config.toml
encoder_arch = "resnet"
model = "contrastive image-text model"
dataset = "pictures of board games with random positions, seen at a slant"
train_examples = 97500
image_size = 64
crop_scale_min = 1
horizontal_flip = true
translate = 0.06
tokenizer = "word"
vocab_size = 67
loss = "softmax"
embed_dim = 384
encoder_norm = "batchnorm"
encoder_activation = "relu"
encoder_depths = [2, 5, 2]
encoder_kernel_size = 3
encoder_stem = "deep"
encoder_avg_pool_shortcut = false
encoder_widths = [48, 64, 96]
text_encoder_causal = true
text_encoder_width = 256
text_encoder_layers = 10
text_encoder_norm = "layernorm"
text_encoder_norm_position = "pre"
text_encoder_activation = "gelu"
text_encoder_mlp_ratio = 2
text_encoder_head_dim = 32
text_encoder_fused_qkv = true
text_encoder_bias = "qkv"
text_encoder_qk_norm = false
text_encoder_parallel_block = false
text_encoder_inner_norm = false
text_encoder_drop_path = 0.05
text_encoder_positions = "rope"
init = "kaiming_normal"
residual_init = "none"
optimizer = "muon"
muon_scale = "match_rms_adamw"
learning_rate = 0.0029
momentum = 0.95
nesterov = true
orthogonalizer = "newton_schulz_5"
adamw_lr_other_params = 0.002
max_grad_norm = 1.0
max_steps = 6200
batch_size = 256
epochs = 16.3
lr_schedule = "cosine"
final_lr_fraction = 0.1
warmup_steps = 310
weight_decay = 0.1
adamw_weight_decay_other_params = 0.01
Rows from block 2 of the text encoder, named by matrix and row number. Rows with one number belong to one attention dimension. Each number is 128 + 32 x the weight over the matrix's rms, rounded and kept within 0 to 255. All counts start at 0. Numbers have three digits each.
# q: attention query, key and value (stacked) (text_encoder.blocks.2.attn.qkv.weight, 768x256, the q third), inputs 86-171
# k: attention query, key and value (stacked) (text_encoder.blocks.2.attn.qkv.weight, 768x256, the k third), inputs 86-171
q.73:120130152097090188121084096132134086187104141108123161149115137159088116100162111163125051070119077083058134122134130179125172152153120074109125092136131107173163135097135124113115139183125110149123138091159129152186121117189079162135124139172119155098159103
q.74:109169133198111086129120138132115130165161155120125111089127161236151130180118181103038160154130132147111107193124123116143131097183108167119109129124053132062095179179108130130183082124155114068164051145070114048118105102138116108107116116163102116116089158
q.75:141180136126125157125197108195167116108117130165158160148125089128154124116072115092135123093123129139172137155140102123187128125098091090114150112154142125115121075099132090046113177114109158127092084101142103126084170091109110126149141133117125112143132111
q.76:071107134094074146086147103071183132094095155117106089149087113091146154127126167148129159176112135192125150152154108146122134114131162083120154098152144205176073158112175185185084116088110065078147187156132174164178188093180088091190183131065098089117120068
q.77:104110122200131081166113164118100113150115081167110141145170100132153129078186091102142157148141131095102118149111120131124121133168148188126148234113141124102130119158110137141113114151168154126088100126115140094119102100144141122128165153172141118143127125
q.78:111108123133138128125156172114115104220107141116131138109126117162083095138142115110146110148130130130116176127116129064182124142082154124159127100141130131163142166134122124138144158162107116105134076067175150121155146111160111131107136178079119106096073118
q.79:097084119153067165145138095166158131149149179086095128146092118101109139137055090139083142146141069196077192135142135163130153128132122138155155170152188113148141151084136125123150099131165182055101126147158168122195099112082138106145139171115132120102099080
q.80:113107143162158124126119092116158130255058090178115144047129171141159073119143157174126058136116133137094214102115152102140115124104157123086148155133117120046134153153160095106104148082155174094145216206154142107081117162149152108046071135174103098102165106
q.81:181084131135186131193118073144113115170160176135112183122056085062129153148129098141134113061144129117139154138108156103152172133146141156189171110131097132101153139165116106136093136117185142159124122041145131070081110164169115147093081134105138111100109131
q.82:144087138187173166173154112054190078068123193130073142139165149166148099167136103057101044168086168183165124084139164170157126125108110122133122142155092102188192253077179162106085121162140114131147219156122187162132192078099096148126122163099082097126134188
q.83:134145124163123118073112117061130075163124150115071121125108065193092125138116125121118094174104119184065150136122143144121141134084088138088149181126171148094158105181143165133124165143128137143213156169153197164133153106130120146134125133076124169100148151
q.84:079167114119098132095134135155175130131089075173126162119135081092165114150170126124062175136105123150105099120141111181090096179130129165165123104161177101119113030131167117168174159105160158098028180102174104117153098128104115095186113106179160077141150114
q.85:126145128141179071099167168123189121095104208134131035105146151118151166114133140078170095157129188121172100142114070114143127138059151122109109147144154149112104174106149120113144119100119146155211119141045085118137197137144132130099153100149088180199153119
q.86:110138124056126138117139188171123089111087128073092123119053122120157224065124192131142231139085102170151138130109124071152083121167114104117140061140171175130101069130071039090171181151055141133131146129129114136107113150083100094087101121131092138110167120
q.87:086107157125146081132157121110130183109094146136093104108140106143100123132145136125156118162080141099091144110088137118147114106109133133173119090204230146103119181118112125176185063134164156053081105081161077173119090142138177147102130173131116154145137130
q.88:103127153148095123158149114133086121116141117114084142174125185105126103078124097134113106124180064129089167156132085142140129181170149171110161227088157131157098118161118168112118158147170156109123098108163164155135128111083181131151136128064154075122122143
q.89:154131125115156167082082187153124123090073108117122119123099064107194125163196088176151240099070152167207115118145147151149123165042138123138117095133154137176054128074122090136146053170100184071157159162102110114145138111178124191172068081137094149111085108
q.90:175162113149145058180144138135162132135151200125119169111100189141195077067090162178132154094134131144115070139184106124127157084149127135118142159148090121148138126103127094086150137135104138149139122136081124161123097182160139130110102161146128121182090119
q.91:129168107126146150102106133146134169143129109152125154133102074137166199176127130148170168100097153129115186120124167119135134119071141110122103073120163189126124158171117143140145112136120150116137144168126112096067117165131117129144117112112114142114121139
q.92:153098142142092126131163105184071093124085131106100142059114149121103152154114169117166182081142163086144181163150172103137116109114093151097152013056201148111160131214110131135168127131144167106139112111091073101165197110099151112134166153099091129158125139
q.93:120109115066152078135182102184202154074148127153114148059114159150152090058139142105106104188136137169125079161120124091143148111123113109088125158087115140129135044133098124081123203147110158123119089129099104189124077163092160160099105190109085117140153145
q.94:103095105127140069140140076137067146094158178104136133074040157118161112097117150117122134157131116138100139091087135129149175114153076116223155087201185129164107129144056123092137141126113112122139103115122109124114126132139164085051120130137103128116149123
q.95:131157164106103196137169140147048129183158125111157163122098201071119161110090117120135164108155100121076151122155117115073152120151101156148163071124091196087139134053162181165174171070133053190156138095170114134161136178131074115145111133065162148105157089
q.96:170135084093137156159090077210133155108112118150138145129126105129073121103139166088064151154160154164133207123032165123101152119083163146119123095207127082147122135107150177041095119162087127149104138219112120131114115181092116154122119137189146100082080105
q.97:147109169158194106067184106189075098114036118121135047132136174135203158201049107083113154116145103032187127151176119167084100167087238145104153080107092102094096123054155157182107111052091139126122108085152099175175208126161120089114147096079117136148103055
q.98:173178123132146057045126074126119088160115159242104165153137106193097124141136139114146109165097137149148096104119151106076164113166174169113121083145097162071132104118139157133100096188071148161102165091033113114166106172057136111130135182138107060104173116
q.99:100121116131128055078141134089174138126113107175164114133101130135162101133120110088137186103142145050125063111124110090166129116202093125127100112128138117127140084120093121148116130142097128142084124130081159163099136110161143099064173132142144132113141107
q.100:133129182118099161136049101117213147122139143155118078165171094151109129098130059160138133139162111110129140143102146211065154133174102094117125162076192172113141046136141142099095168144081082112125160146162144134088139052132168132101121065089083100094134129
q.101:116106120120169155129180160156134127133118168147093148117095192108175114169091076110117149109121087119144204127118131128131165137124148154144155163133098088110097147145120168136124182065105130168154133121116093099178155150085078144193190144119146119115116075
q.102:135129132160127130079113119097171132122118112159162165177123147145109113138138118130130115090104142091105156161111132106101126127104143129132114129101120134118124122157118105077164128129142132146087124149178134122097159137128167121100120137144130117080101176
q.103:154147101116136127100128140139143185087141122129115130152129157193141117113066095167129085058175128115130113119176105106095110174081117146164127128084125119147138113112110106107142154102085121176080110088128191160073096103149146131115146168128171118106076158
q.104:131113152120094080141160122142104105163122116158152142090097140103150120146162079123186078149073102103132088132172146158134133117123106158080093157119191116094143122100084158135133134144142142123120145133153124152114112122076092125143120108123128075099132140
q.105:076148129141137176118167174169092130135121179164103161112135103104140140128078119105152084150135140111140143144137151142092148105111127093145175147114064151091125084150108105178119111070130104104148184119130089132150141131123171094162128134148132165101165086
q.106:124094108143133124116128160111125160119167126150124172102124117134170145117131090112123120139149100133115114065141093106124114130105128141125133142109154117171129107162121121100154128098120167127117150083152084086105186136187140120141150138165134141167098167
q.107:120106109067133126132116080139162198087102132122191142188128119096092117131142167169116165130119126078132126147066141172149182154108162117131101112171070098125093163112177132098119127135132136110170139166170167124116171108077164162096109126129093112098128169
q.108:123070122145121120121142131114172179092128095100135130167167106164118129121166138180092119102189133139158088127070158140119128169167124104150077104166110101132112142140121055100150102158108121095144130105140146168109158136145134076088119181100113101118172174
q.109:104185114192102145130123161173112123097101106154189114120114103089132202121156132116089228164138105139133157106129127064108093149141121117135132164143162147084105095137149142094094180160089136061156180158127067140165117134146160112150089168149128170154096095
q.110:113136074080139140154127115100178107156128142147161116153114060111120146112113126095101126168134130161113097121152175117119125125114128088120174141120095149151110108133082116106164140095128161123116088154185140133123051149105103110144160140159089148122166180
q.111:094078116083145171121118141105128074150139092114143119153079166141125148146119096144131097086154111110167147141144156137162083137140180139119122127128052149097122119137117139118142174111092072171125104152114124191075148116153135110116147113135119187091154143
q.112:164207122120161119076116157113101099178175175113068189091082128170113136003117212086148131133108124132082173108199072171059117119146131131130142108107079116099039116183090088121106043121131142121173158093140106115161140147102141124213159146136162137141082083
q.113:102177107133121123149166118146058159154138176149194110183133094159146121180160171116097144120106148149140111113064196149159108170085116094161148157186146155107083107088094106105131103125176093083134078126140154135126107116132109100117113120133153150161109107
q.114:132089161122138127111154099072141111113088163112135118153153061110108128082126118169095114180192079174172122066103100157082133174105128139168149135163172175151143175066137109113076141112119069202175126091144124172082123108118150080166123144125114108092125128
q.115:169121155118173123160127113047096122166088109102134126123104069105170122069144071207131090150108132171106118112053131126082135126128144082152192121166135122142097111125122087070084143171141116143114151170103132143064057125183127125137090143130098141109166176
q.116:072109102166136175133129133162137145165139109182111095153092059123153115090115141101158112138134141120128131151161176165119073139118124168151179126133117101133107139141112100138137100099153148103114126153147131089133139110083097137120107114143147120120130119
q.117:138119135096107149108157142173158201110114112119186119198152126133140166163128102130120156154164188146119103134106104150074162099136119115164120133148124114092146127102126135157091157095161106147129127114188091072099095135108180110118105134145146123136086152
q.118:130153128102103141129171120120161119128133144099151120098129124186105127125096124130121148108137165084144103090113118107109094132124153106129124126113167089133099106146126132130152165137069121084120162158132136148132120101128143100130113160132087103145157125
q.119:191161122169155091130133108110170161151172194140080153139102099173112116157152124099108130115115119142126132168065137154141151130111115160144128093077117110177106174102120150118146143124104125113089123136137161088106122125090105158091200140081127095100122134
q.120:117095141145148066112142129154104133083106144142113167146092126126193146119080101128174086122109126092111121090172069125131125075111124159141122150116169152080138138116095143197091099123165149199057133071107043130131196169160185132119119076192121152095144068
q.121:147124169080144143146134111059077113149161150116128113132111105112172115101154121148140155131101084137128120102160150109123087119104142135132136158161124128119138118139133129110135146124115147151111125120151105111140134144165115135121127113135090157107105126
q.122:159141121119157127099135149097142087145147076115108130135167149132135105084119139166110112172115161161092085138101106086071101131137155183127133140063111159160194086181111138069134158104188156121057148102146174101096133186096149168107085121139167108146102098
q.123:114063139160109191109140134074099151130148147048178118169161136120154111119129153149119183109119136138142116156113179127109183127161130147140137146140142094115149128173153151037152106179121107136129145137132131184103129137158154122160078117146109116114147154
q.124:134088162091096109118156095185163114103071120117150098158200159110172122103107122158170136179120140107113065096149138123132136160122160089132131162137135101093119151118124122159132101133147120152126136053146125171122110134126149128103127117101105081133148124
q.125:141101162132129134154152109112150169102152166115090100172135183192098113148170108107123174062150118101154143131163120167152169114156106122175106148106163125091106148055081140153143091155125101171135126094112124174172122114136121113124178106107125079041146122
q.126:149136165176098096151116137139139131140127115211094099127151140067043107105133056120165117185118140162121105169120169142104124082147113119043097114142163130093171097157111138099128133187140125130167143104113064108168124130115132101158139082122166104102086111
q.127:142162179149140146160180119104153164073095173142115106095124145136104117100101111129152143073134162071149165138114140180119112126097108186126107145158127119094089136111115106143098129170126096178114075049163139092152111118172147102170165098092139065104084106
q.128:080153109144089160176148095079084153124105066114133136156107119087181116092111222130128137153160132184169158198089222030118109075112144096062093100167119051065060098179134122109151081129159090101190096153163051141108129082109153163103156081084106121168092203
q.129:106201136090196128170063087072213131218158166125117102147153152152179060172173155196123121051115101132147098136065111050100172042106218177139141128169111134083096129125147087105182099095157085091114169187129141089114180117127059095085148225149141117184172176
q.130:120112152103065213121152131138081115101117183168086115084083154154150193063105051156189100118141144071171046120112137119137129121160109133133175119164050086153167185077140051164085039146102063138128084143192156058102125113203146106058111138128133116140088130
q.131:113127155172168113111181086065060147104188125089147147178151121160098116100142056098095093107140082115112135156139109154117146078136126181077176102175130121078155176093102091127116052113157154139094091089122082124115145136086141111087140107146119124136149169
q.132:145134067112174109084202110120147077208096159166072113096081220146127101121084082136112088150211147144180095120174139103125128169110141117122113140100135102160105130150091151136121095126174095199053170116071109089174123156108102128189164077099101065108123104
q.133:142167076093135095114079169163123104102143136117106133089089140122132119108158164173118134150113109126117109138160095142154135101091097124129142180124129156115107142163092114132087074117147052137229095142156131118123111134190162090112151116143110204198127091
q.134:145129101137092113123131141106127161171165163125135152111110144114111103127114148154128117125145139131107150127148107112092141158186110096090063120094094116140149152103195087131134115131134165140075166096141109129104138158116144104079196077123135100137087079
q.135:100166100108119166161096165139095207112172113104189084168133136096158143098160139145137170078064106155159164140097160134100074171086095125120091134143148116119080038118131118110137139121115138109134099137099101144084122127151078108118078118149116156153055142
q.136:148116189151071115162180118092129154160087187122091108092166159116150148125119157084128098054195154074072095094117094129108135093190132127153130060140144064127149098092158170164154114138160093129078150108143153121069146135100108073150163107059083077123179127
q.137:127061174121142131126173107082134133135120113142161091168103134146094125116073149129089161126135111106091138102121131112139131104188182152110113099130140103124143157161107133127155101159107158142143126136134139143128112129158152098095149106099170114123142121
q.138:082082122113087136169114125140119095101098134168133121144149113128169177114156113136109123140118108093129106130118150131162140156132115086142176110119183130106110135112087183113119095105132125163186129137130123173122087111165161126106141100095096110199150163
q.139:176130115132124136090114114181106141125150142139126133111136114134116170128119136175174143076172145140138117130122094083115154066138098173124203093099132114031135100193118125098107119136082093110181142118142106123123139139130176127112134181095161162123124110
q.140:103115092125167098153096151131179111111116101140127091104159121132134091103156116109141146216129082102125127163046169136171106085124122088150139179189140091121075130141079193173135045125122110127162127199128140153141050199192076152116135162079121139155146106
q.141:166168098090117120133126049134120108163139076140136110084176086083092082172208122126111123156055112107117095151104103164140109131150105135124124173083143155090198151109118112107152143147140132144097100144124103106172110097129085176133154090178146186139120168
q.142:184102126167105113126138142124145132142105138117102136141117125194135139073150104129127113100145182121188128050095151119138166176203121155080092132111066100071127081145171133170095128107085142156177179151076137100109137120159134120132100159160156072137106119
q.143:119145137170058122168121151121118159131147108135141128170146120113114179170168128130156122127118165182151106171152225108152093118063151136055191089126126130136151109190113129161080178101118141084157107116125141137111097115106177148111143115170064129143100160
q.144:118106094182126077172104111180132183149158165152117108080193102154115155152162173088110146200119151173134117126114105103143123064139163198129100166171145084113149118160117077090062090153134192134085152061074169131098162158168072212088113071189122093163158185
k.73:107114076136107148105137136085151141116122119140204141159102113093100130063180184165148115189117102108122102148146104110084120183149109165161071167087183118175123115084108164173133117094159108104121133170115132105082134152143132167096129117114114083141116120
k.74:111109152134143146082189137105121110153139132153168153144096154129171107165089109131063125111138131133163099090146136126146115118130142059144167138088145120096159123119117142128112139119152138124176122107193106136085167130141149173119132124122074183130173119
k.75:121077111121128069140166104146165093098081142104133096152151156131107139203134184182191131139130157185124072160127144116135123119181131173095092116154129101150143162099106161174145126073125130173121118106108092128121125119087101134117072152092100099117122085
k.76:162058081142177174061157071084127089108097172139102116118164100148136145147159087142160101091121171150197012103169198180096084149132141134137146147060008201150192202081175084094105167116037194110153098155040149102124138084191181089117138124035134145037152096
k.77:163129147147101137114072144178150136130121104160189157105096202129079104162140001124048110136147100150046147146118160160125151138105109120157153167153183141120164106122159147135123131174196152155127135082131077115107080133101158166104131181165082136110078163
k.78:096084111168106116148152098195143156132129134099157075122118142163125093117137122143117129101151112138112131204117125095132169133167104107095151126116145116147126096144130122119127172163119173108119123102158154137099136103129112170121111162089143144166073128
k.79:088072095122109112141115125080196209098138063145092130167111101113116126136148074116135112100194059142127110093078112169095128129147133148105088206137154124167123085166137161129124120097153069194130096163135124191154116090209186126093153156131155113141123091
k.80:053085128079170149156118108128112124184108076152154094090077080093144071135102136090090152121098114121169140129114152157177163121033171147136078143196054103122065173057141128084133150157112147126178154140152149136155215099153105145128084057179076133104120139
k.81:065070168113106130115113082087117164158155138164187124161217097154142147172128173121126143159051099107086086124082050182073123101153112121125108131122113119121157086155123118154165141134156096130181089177164157091120124116096121100138158069138116110157163151
k.82:102114092075139112133141122082201153096150134078051145137136122102158169076132127130083063152116119165091125163115070104116114150230114135133171098056183122138127109167074095086177079156112140135162158165094145162147126225232151093145159140050082130133056139
k.83:092072107127139104097124136127158103033122145076120128100083192136086145136132107157190048156083139159160053114155155154104110170115129106093105101149133170175143157101120105145121104138145185133116117144138126142102097159145172097081109133081078160109103116
k.84:119064100148106117119102143133147151207108090099074090161113131111161150091132065108109112155171113131200123158074178167067115142146140135109114161119111121187167169134174135166122115139126114134062197134129088046185074125198079108138113084182214139126131111
k.85:147187155128137139111146139155132095082118213118096157073131175138102101143155129135125139108171116085128130108144119114121166138130135155131105110139133112043080139115108099137117165194108115186099085113183125104122177115105144149145100107083096112122153067
k.86:101123124201131122123210124108063159144160196133122074190129122147179154152080116120138088160174157135152131122115143162178116122144160130160142114091148180107106093131052114143135131136130128108083141118154103063080141123148096150112112115114093084193160133
k.87:140166095135109199231133164157154089123116084137122123112093163148137137100145103101167159143140131074150117101155179116148141100114132169149103166139180132120044129094121141108136123154087102141087148115131165130166170082131091149204159137095170168155120147
k.88:176094115129146082076022103094170154049116163151145119108137208167077112150164070181124108107128062173040122164177122179107144106107101126102125160151144119172153093106144143141126069142184136193127182127070118155132071137193122106038122185090064101136066159
k.89:132040125109126150109126146168065121117050137122147077093180192140148155115132147093151159117128161130195133115151085161205076163148111122159066148209122089146051170143063057097089125171124079134158172049122100194119144172113108148167121145142164055067190100
k.90:080134119133129148108180150065153117192162135092156164165171111105136159170094131175104089204135113165155107133113101163111134170155092122095111103102147154086159149109103164185119149098179075141145146169124067120171104111076150200142123116171095128143114150
k.91:069108098119097152168140125173155100132162146127112089115141149125128170162119161115136134154117209061167180097155157112167131154156142147162128095174127140110105138121103053133126126128093122110117126110135216134177214111186097103109134071139178178116157101
k.92:144115141127159140110134134154081122083132130184126139153127142088149154189085122160107132074177097112143125093182139143201103140108105113089221130141128238093200173089133138146171160134137154129111165115126106115085101149153170093083078126151065101142162132
k.93:128118160172106079172128109078093018149162113169146110126137147121164099152126140126098116126115118140160123119097118170136194094109080055099159122094121089109131146101144159143143121136089195102097093166128105068119156139146118115096133145109069161168118133
k.94:171139101157140101126186130149115119147100133072087160131105105163089126137085082121165150154166137150127182132136119088119154101141088139115083194133154087154114074126122146143074047124074114211169110099099155165097131111111111080153173136140187130144170093
k.95:098093103181141114068122079159091118102181113089181073203119083156126164135097147211118097093098168171095064132122082148134150127131184134154237079118118201153187126129155133112137140118128165049114150166130225112116112075127091096150091132178080102181110145
k.96:065118151136134169096180138146113044204089104137052124182123104135158141118148100074130147071096181100143159154163086131124125060145131145173134108117162130108050144154106156128115159187140131136133089126115118093125125094146161118158108114114126165138138157
k.97:078129150078116180072187083159076100120102145135095094111119147140133117094193177096138173135156148083131169128138118129160160200147123137091106131140111094119095193185191119068111156130126126205196103118107114140153174113106123028133145127141088086122168170
k.98:109087147098129095215160110122059129157121118078143151078135075124119086188095129181105189110119153108067131146159106127121177130163122110084151101065227122087186092168156116122114118156128146160156181186120169110127161142108124115128145113138081123196083135
k.99:158148116221120118169141120092155153094157154106157118148100142105090140169149138143116147152148158164133155142110095162190135127086101111173109092168168109163140115086129142076143132140152129107149120129114107109133147158110125086120153159115134088178150174
k.100:133120160138089098132163152105035129128135134160149114173050140089132116128107171150143110166175142110169120157149140120179171118166124085103153152131148070120109184151140171097147065119183127136103085147084086066090171142106146111087146115142109099138150185
k.101:092188119136131166179106183169132039100139089131135159124121145148170083145106114150034093062123120083078124113200066096170115130143140075115114083080088105097095150182170136149077117146117146104153106197165132161070134101130126129149143171078084135153070147
k.102:150129125094103097142143108131084124125133154119093150122156072122171118129120124179136143113130123105124147126167141133152136113167088150125153153126185140178170127129119124098131140125119121160133100106117130165154116125139155118119176176128163065138174092
k.103:149108140132089149080134134044102097120205101128081113161164112093112134114140191111197158143145095128097125111118113163142131095128155133113180162147157132120102171121124107118144116124176072111166148109110087128141134108148152097092094156126099090151144139
k.104:144147111116142148136122164127131121089104165109180109168100168125097120141170108127102157128120110180124133130131166126177094142084112099120164088147089102141116129078126182092077136117135102135156140148138137080153119119149122089120141091103147146098102122
k.105:064140124201114132142129109136090080131112122161137188178104102114169142133117139142136106158176152091087138100152137140088106159206127095069152137090113127112121179146159142177134126103155123134107074156140170119124155123131116119115153136108117112143117135
k.106:139105105114157145082159125150127128105132122160143120174156148147179147106126120118132129130124151148138114152102122116134109111112144123140170123130108118154133067138114110137155152106079105134101164115105170136118108138136117087097146185125161150106125100
k.107:152174074132157092140194171178116132113133125156122105112108117168144111107083082114157091151135107165138108136132118151147143184091104174143141094137154142125098080072130107100090107176090166119136190122146158184150117203122127139183119094141141076112129114
k.108:140146127155132130092155198161134173105100119125119109112129131114112103154163100134133096105060140129139122143098113106098099138084107152124092153133106125178087145084129142127132123148097191119095153160152133168130087114133135160146159105147137096108137128
k.109:109100143095103095124181101142126141117124134104097074149106124146151153143155140103172089143120136097116106101151142145114191105179107145104113100115167094147139110145138156138116124118142112122192171161095159144098138087114082175093157088117123080161180158
k.110:063161169162124115116144123163115137127118180102136065133150116140121114184094145207096140142119124215137154145141129145152174116160137100119097094112145155118081133141128159147143158106103102138125094101091128171127138121103153148148150124159148146165128145
k.111:072137129116103117114141108057090097139136141141055152064078134117148124154114148104143129068106120106100123070146083135119158155183107103129119123110155147123086119188131084180106110124177122155145083072124109108145137140067147112126139164173191087165158174
k.112:131116054069113116146097110167114191168146082143171134151143154163135159209139146184157071124174082198187109120088168122125115128110087194154161143156123084169176133108101077068162156109110146082056175119106176069160080174171103241110075069158186081072129074
k.113:137076172152074161144115144143143096089122152098115146170131142102140106089098062101080131117054093104049178142140039164137175130095092124139137122077157079143093141141177172092135122150096116131177103142187082145106216133032098154185115127149103110146123136
k.114:094147123158108085146148076164044086137128142156127150135067109099162142142147144108111093143158110088119096158144106123107134140137169133086150154065078177141143156150155163148103121066190112177192058110111186129098143181075134051149193141107097101112093169
k.115:108103113068150142052091145067156142153157155181048153180141149191131078161194109117162117051087227089145082136120150127163084165142095161127105075159085119110115140099124107152113149101100167110112143098129123199134202110145173140138087139096141098111184175
k.116:121149156145122156171127143139180093171083201092128130169187083105149118143130104136116133155158136064099195135114112114144103179161128151141163101069126104071096057099098162149090089104131142124094170126124119154079129110161091166154121139081086176185151097
k.117:102094082164073160132166153132150097115167128108109099126088125108183120141133147173110151110144051087117124145179115161130134151095097122066110165127193133153060106143108145188117080148187140165121105165122159149125102186130132132186119153115128118171143081
k.118:140111145134128076107139155150105140181135172141153144147147121128145073128127095162177142099093111144199145145117144124133159064147123114126087124147140107155109145128116130107152107116144146132141064137101110125088106091112101107123127098131098131150112130
k.119:135141203137095124144112109100074131201114134106125150117170054153062109145150164136105136133177156129076202152140143135129165114151124126132114146173152139115148127135150128127114125178113151120107115092156123160133095111103104123128070131159125137168128128
k.120:114145144147118189084124126089173099179089122146114162127111112134096119107210169081093121126188135060105096118100101121126097156128134129109118127113112107126134129149104080127157146134163089130142110096187154126160128126173167051118132162106110118083136127
k.121:140143110137109117161118086117111129118123089082157108108123162134129095110120144124113153110131166121209103092153128115178151129144132107143131096148089133083153091102116069158154115118131105139142068092161137119157150121111165120098176154170146145125144123
k.122:180124137122104159058110170087137139150121140120167105149142123103117163104162136155121162126168180152188137182150135129204101109095179095197130144149124125088126093165109143087159135088099070105123122097125056156124114146140191144127123155118095154161197135
k.123:160152132151142113136115102080066126119128143135088125105069164091132155063114178109199097072072123081156107141126158141101112150114070166156142176145084116140140144119125116105150102111086138158180160108111140124123126144111136141112187116092139130115152120
k.124:122135126158129095148144152144143101114135097128179140094134124117095105111137136168086126110101040103135113108098112081134103095117133136189153120145121119146088234081126135098120098134177172093167092137144104121129149091097137128107130136129105109091125129
k.125:129154152131100134203150119108188118166153118165176179068079098100108103138157144132092104122109105097100120150122062093125110161097094159140102156139066126114154172119123140119103097178158190186116069169184122134120151118088108104168166132127140114107110120
k.126:119121069175168114177141114149078137138119121109157105137139093131144133143139129159124145179164155148133170130143137128153178146120152087114136103089150122152141129145151149127069101095146117094198146167123134085127090066175095127094142119159127138123143097
k.127:146082157169112131145142087083173056098161070126172209075166120109121091046137154108099131091185095088129111149210141113122121187165125149078125163117104138058121196170119143109105086145158193159142104151136113107083198119117133146119129118141071187096105146
k.128:163107141162150148082088178144149154136204172115119137139120147135090093130070086149171078091146103000097102197096060171118148120092162101135125170044131179171183127143117156155145134184123067156159135117151130172101093077127146102114193123119087075172083120
k.129:160072106092121073126122130115113126095124109164174158127106139080121137072197176157200126152113090127139131134087105129150130142155102202123184167155107093231114140107125180162131163136123135099131221080150093158086116117094122164143109095185112158122143153
k.130:110108169172166079151119161126146172115117089132173071128108116160138139128146158123161175130103118190124168164093094108113136106115121168164085161132113112189092144129203208181143123122121128107104094113181103145067171146067108168172129081139181110101166154
k.131:143109173099083097157158147144042127118189121156146119180164070123130156123091181120145177099099128146132124131087102140114128135166086098127174178135199171062108162142137104114136099113100127107097134135070098088131088137088133124176190166136131092132176143
k.132:096077063139183074117149137120138126096175060045145130124151149073161130168066141099193098096072052134046065131130061122059144172155093120070126157144198074149101145172138150187122101194145078205130096136136020189235129058157126086183198132091134158189081146
k.133:126146138191164145093147107112036085137107128126131104058119128122119179176134158123105204144150128134132050128111147120096088109187111130092152102108092128173157098092129138116133140090151110048141145156145153097112068095110134129048113154184143150116136111
k.134:160136133130176129151089156157147111117107140126145120162155115144088169144100080152116114136131085154088126108126113122178132163140135115098132095120144156084168086162164143130164127142151130177117121150104118109171085129112108068172109115147110111114115122
k.135:161170205116109184160186109189095111130098129131154134119138143152133121179194126108132121168126148101113152108149144140124117156053176126162137114060130141077136139125118154180105116096131208115077068074145193133106200131055113123107136078099122164077218110
k.136:104102072085134078165154143100131086172143138069114147184081111147142098107082139140082081142075177084172145128123173167123155102170110138175125091159150135160073125104105131168093168130074072141135132152164138110125138129120149142120125128151116157156093109
k.137:126129132093092179088132158131077113116119122126108156134095160083110125103175131084132136089162130131109160105169155118150179125150099157171108167096143130103063128122167207117105104101181225137145083131129117143142122084111154171132161098093119129103143114
k.138:067079108110113137110107131134114080106132098108118168145086119182131183054127145160089165105151154150148168116137148165134166157169126144151197140146102115152120120121121142124127159076128134101170132121168144087173112092101076113099123149146143133112144102
k.139:109072127158138129094123149110135145144124092180074119069144146083109170157164148117112150106139163143127124121155149118088128102101113163116158139122115082212144156175130125130189129128149137050120125119060148113135059130109133120101020145157088066117119145
k.140:131150079108126179124174077122107039080118139098141183161114172125162180104165126158156157143116100102109144155147163149086155068079116127121132196135106132123110144117104192166124107125149046168148118143151116132133058139178137204120184151048158153115160121
k.141:154148148102145164147103136144099188139141092109133134099137180138180147102139152104123187105079148144117081165083099125153095134113118127120140111118173124171153066104112125108140146176053132112154193166114114089161122107123159107148126123126156113143149130
k.142:108162135159129099125141092102171120134136136187098177091137144072104126170110123129141078137122135150143169129158092101194156050099128109132161133165093116130147108131160215140112102179168155140092098136131057177089139097111139155087146081161156105135126097
k.143:117117148123102119106068113190133165141105071192133168139149150144123117133179195155162114143138127098153153126117106109180116122111137150162132154106113104113064151137111081142138158122098114066117155077107163125121160101125169137130096091129134090086128137
k.144:079213097193139163212163086132179124104161160084111151095097067165187070154122074100133125163123150142156107158151104203173102096055158123158114139171151170121113136081077120161161140120098113138061139118161095151123174144126128104137152139150143154168122106